python train.py --arch="crnn" --model="multi-label audio tagger" --dataset="drum patterns on synthesised drum kits" --train_examples=26041 --noise_aug=0.002 --n_mels=40 --hop_length=160 --input="log_mel" --spec_augment=true --win_length=512 --norm="batchnorm" --hidden_act="relu" --depths=[1, 2, 1] --kernel_size=5 --stem="single" --widths=[128, 128, 128] --rnn_width=128 --rnn="gru" --bidirectional=true --rnn_residual=true --rnn_layers=4 --num_labels=33 --optimizer="adamw" --learning_rate=0.0025 --beta1=0.95 --beta2=0.999 --eps=1e-06 --max_grad_norm=0.5 --max_steps=3900 --batch_size=256 --epochs=38.3 --lr_schedule="cosine" --final_lr_fraction=0 --warmup_steps=780 --weight_decay=0.2
Rows from block 3 of a small multi-label audio tagger, named by matrix and row number. Each number is 128 + 24 x the weight over its row's rms, rounded and kept within 0 to 255. All counts start at 0. Numbers have three digits each. After the name is the row's rms in percent of the matrix's.
Before each channel's rows are labels from the 100 clips, of 14848, where the channel reaches its highest value: "top examples" is what is common among them; "loudest" is the band of the loudest frequency at the time of the peak. Only what is clearly more common there than usual is listed. The data: drum patterns on synthesised drum kits.
# conv: width-5 conv, stride 2 (model.blocks.3.conv.weight, 128x128x5, each kernel summed), inputs 64-127

top examples: rimshot
loudest: 1000 to 2000 Hz
conv.13 089:155127108122116149141098166172080126113135133162138197091126118118130132121126117152133133123162080126167088111077148114156109151135100119124122092112119092110108070125129134063127157123174152

top examples: ride cymbal; breakbeat
loudest: 2000 to 4000 Hz
conv.95 091:122115123142152140142079142139130143155104100135111135117124110144139148155132172101146120121095109123138076093136130150109095115108116126113099095158086176164115131146134091108102149085128125

top examples: rimshot; thin (high-pass)
loudest: 1000 to 2000 Hz
conv.43 080:142115124116154135148134162149160104126159147150175104086082166108125127102102125114170142134117114123146140142100111139098125111150127178131121107110112108124131115116091125125101137161143135

top examples: clap
loudest: 1000 to 2000 Hz
conv.65 076:158092150112105111156089079102106140159111099095076135139168160108112114139114112125150093154120146079137121117167117199149133118129165123117138137116104135097123149133150143115127114108147140

top examples: shaker
loudest: 4000 to 8000 Hz
conv.97 073:142155143148103163166134115127115130122170181141136153090131117135079086111156145145114101121158099138143068107132081137133177109107116095164145130148115117146113135077166124112149154102146102

top examples: ride cymbal; rimshot; breakbeat
loudest: 2000 to 4000 Hz
conv.63 082:091130126166152100162158162127165153098136132111161135163081082155140157162136153148120153067095137106133141114142121078138114120110110144155127145160118103124131155154132139157145128128140098

top examples: open hi-hat; rumble
loudest: 4000 to 8000 Hz
conv.104 077:140167182137157097124172105177128078149177100159174140119129129067085096140141142142121126119151116159132153158100114129137116104103100115111119103147131105148127135113166139119146066127123130

top examples: white noise; thin (high-pass)
loudest: 4000 to 8000 Hz
conv.79 085:113123108145129092145120133119139166099117122140132089084157154115120092110134104162114122089119165170144136142129126136090155100176137161174160143123109146081126139117109089148109104082164102

top examples: thin (high-pass); white noise; waltz
loudest: 4000 to 8000 Hz
conv.69 107:153117153124124114132115113122162060169115148103098111065126138092126048100123097074122087102141126104135086085147143147107153114114163120106101155152133134110112129116144154133128119119122153

top examples: clap; clipping; text has "clipped"; thin (high-pass)
loudest: 1000 to 2000 Hz
conv.10 109:127122093134111150137156138119134132139085162116100131082110160131130163117140147144191151114100119141114135119125138140147127154174121185132132112150138151127134129124116144138140097145128132

top examples: clap; mains hum; dembow
loudest: 1000 to 2000 Hz
conv.51 082:092123167150110102151156103094111121112113129124092121139118111126128152127102087119101118145112104162098171140167150139146125147134131072139107161113144126135153068085089154117158113197098103

top examples: cowbell; low tom
loudest: 500 to 1000 Hz
conv.46 119:146127140227116136230114144117098180101171093156154138117132155126119132140124128168155130132104126107138124139127133115128113127156130100151088108152129133120150117124133133107111134098123136

top examples: cowbell; muffled (low-pass)
loudest: 500 to 1000 Hz
conv.21 111:085050148155111115111124153150112162116102167100139121128080111124102139123126136131110110134140146150059128134162136115136122133125078109116146156155147138117130149118069143151067162144147113

top examples: crash cymbal
loudest: 4000 to 8000 Hz
conv.70 101:112148103111148099117140098143128130151132092118099122103118133068119100176136133106124132080069099140123102138117106118125116109106116128123135138137129122145127119114131125124103063149133103

top examples: crash cymbal; thin (high-pass); clipping; text has "clipped"
loudest: 4000 to 8000 Hz
conv.77 090:135129110079120121122161104127180100142189090119123094111161139161146108117092070111131139098123138136104140127131108127149137139127121143135097106086136114117122110118116111151153088164109139

top examples: cowbell
loudest: 500 to 1000 Hz
conv.6 099:133117113135125119099144146133122162141155133140146103142135145108099116143140134182148119147154154098135109159151143086128098136150083127092136154094114127134163127157118123139104127095093116

top examples: cowbell; clipping; text has "clipped"
loudest: 500 to 1000 Hz
conv.22 078:141130067095103121074140105139120131161125094132165138153123112103121090151147128126127118110111124105148117127165111141150099129127064119115133111104085124127123103115134161089139112131122114

top examples: rimshot; shaker
loudest: 4000 to 8000 Hz
conv.54 084:120140167119150140114143187145140115113130127115149129114149158138172122121120131142130164145139102097151139116129160110085128126118137114122130124120123113112148121166071093126147147152119164

top examples: shaker; four on the floor
loudest: 4000 to 8000 Hz
conv.14 064:118126100153099105152142156135100139115150116095144129128109107093148151138138144161137124090115114137150101125077137093109103095139116131130132119168118132135119138090137072127157139118132072

top examples: crash cymbal; thin (high-pass)
loudest: 4000 to 8000 Hz
conv.29 101:109151152084132144095127126136166105120171132104125120096079103155127053124117094132074092128116144183123115150130101115111132143148099180109127108109138125129161136067167150173130132123139104

top examples: cowbell
loudest: 500 to 1000 Hz
conv.101 098:120104123152145123075142130129140161135189153104135158109106155103095103132164123144139115128188155074133095123151108117161153137111079124115095132142156116129147111108122146132152140118095125

top examples: snare; march; tempo: 100 to 110 bpm
loudest: 250 to 500 Hz
conv.113 104:119135114098098127130125124145117144101146123111130129122133087142102098116111080149102115132124120132138125140149116137148097158115073104123153119098118109139131096092128171101130087138154097

top examples: reverberation; text has "room"; text has "reverberant"; thin (high-pass)
loudest: 4000 to 8000 Hz
conv.18 090:118161101143125163156135112123133149132176128086082146136112144133098110130099151151100089122116110143108133142154145106136133156141123129099119117120154129167139168069158151133135119101147128

top examples: closed hi-hat; high tom; cowbell
loudest: 500 to 1000 Hz
conv.100 072:097155129098120148154094111128136144109175112120133137130098127120083100145118114120108123131102114128125139116159107131164092131153183136154133120130100135126126110137084186136105132128088131

top examples: rimshot; tempo: 80 to 90 bpm
loudest: 4000 to 8000 Hz
conv.120 088:169131080152102136088159132149124129137073136133116095140177160133169113129136154132112107095108144101135125140135148131111134134149101132117159105141119125166100119139137078145161128138106135

top examples: rimshot; shaker; breakbeat
loudest: 1000 to 2000 Hz
conv.71 091:109120133131152129133131171122141160119118079146145150125111142117174157034099145119124140111095107119122164133116137126116093096143125147092093128154119127146130137188103098115101123174131130

top examples: rimshot; march; dembow; pattern: breakbeat
loudest: 1000 to 2000 Hz
conv.108 108:129111120176117166112130099097146105133126161129080142134149152182181160150130120109111143127133113098122183117144122123113149134118120090144142132163121149148151119123129105121156165176037146

top examples: clap; text has "noise"; thin (high-pass)
loudest: 1000 to 2000 Hz
conv.64 097:133084160112105143080126126147168147138116161059066090130150139132137095064170141134095115100111140148115142097164114127117138109129149119112158114108126092127103150082133134156150146128163115

top examples: rimshot; thin (high-pass)
loudest: 4000 to 8000 Hz
conv.68 119:116128125154158132064148146129208103107123172136147115087093146156142116149151142146136134162141189127141133156160115134116123122144075192110139128127150120146139153142126129198123128122142145

top examples: cowbell; muffled (low-pass)
loudest: 500 to 1000 Hz
conv.98 108:154143128126126144110110149136115164113163152138137104111117139116117175082151182123147136129127098101124139130136100170095105129140085126109128112126097124123141159119132123118102130160166114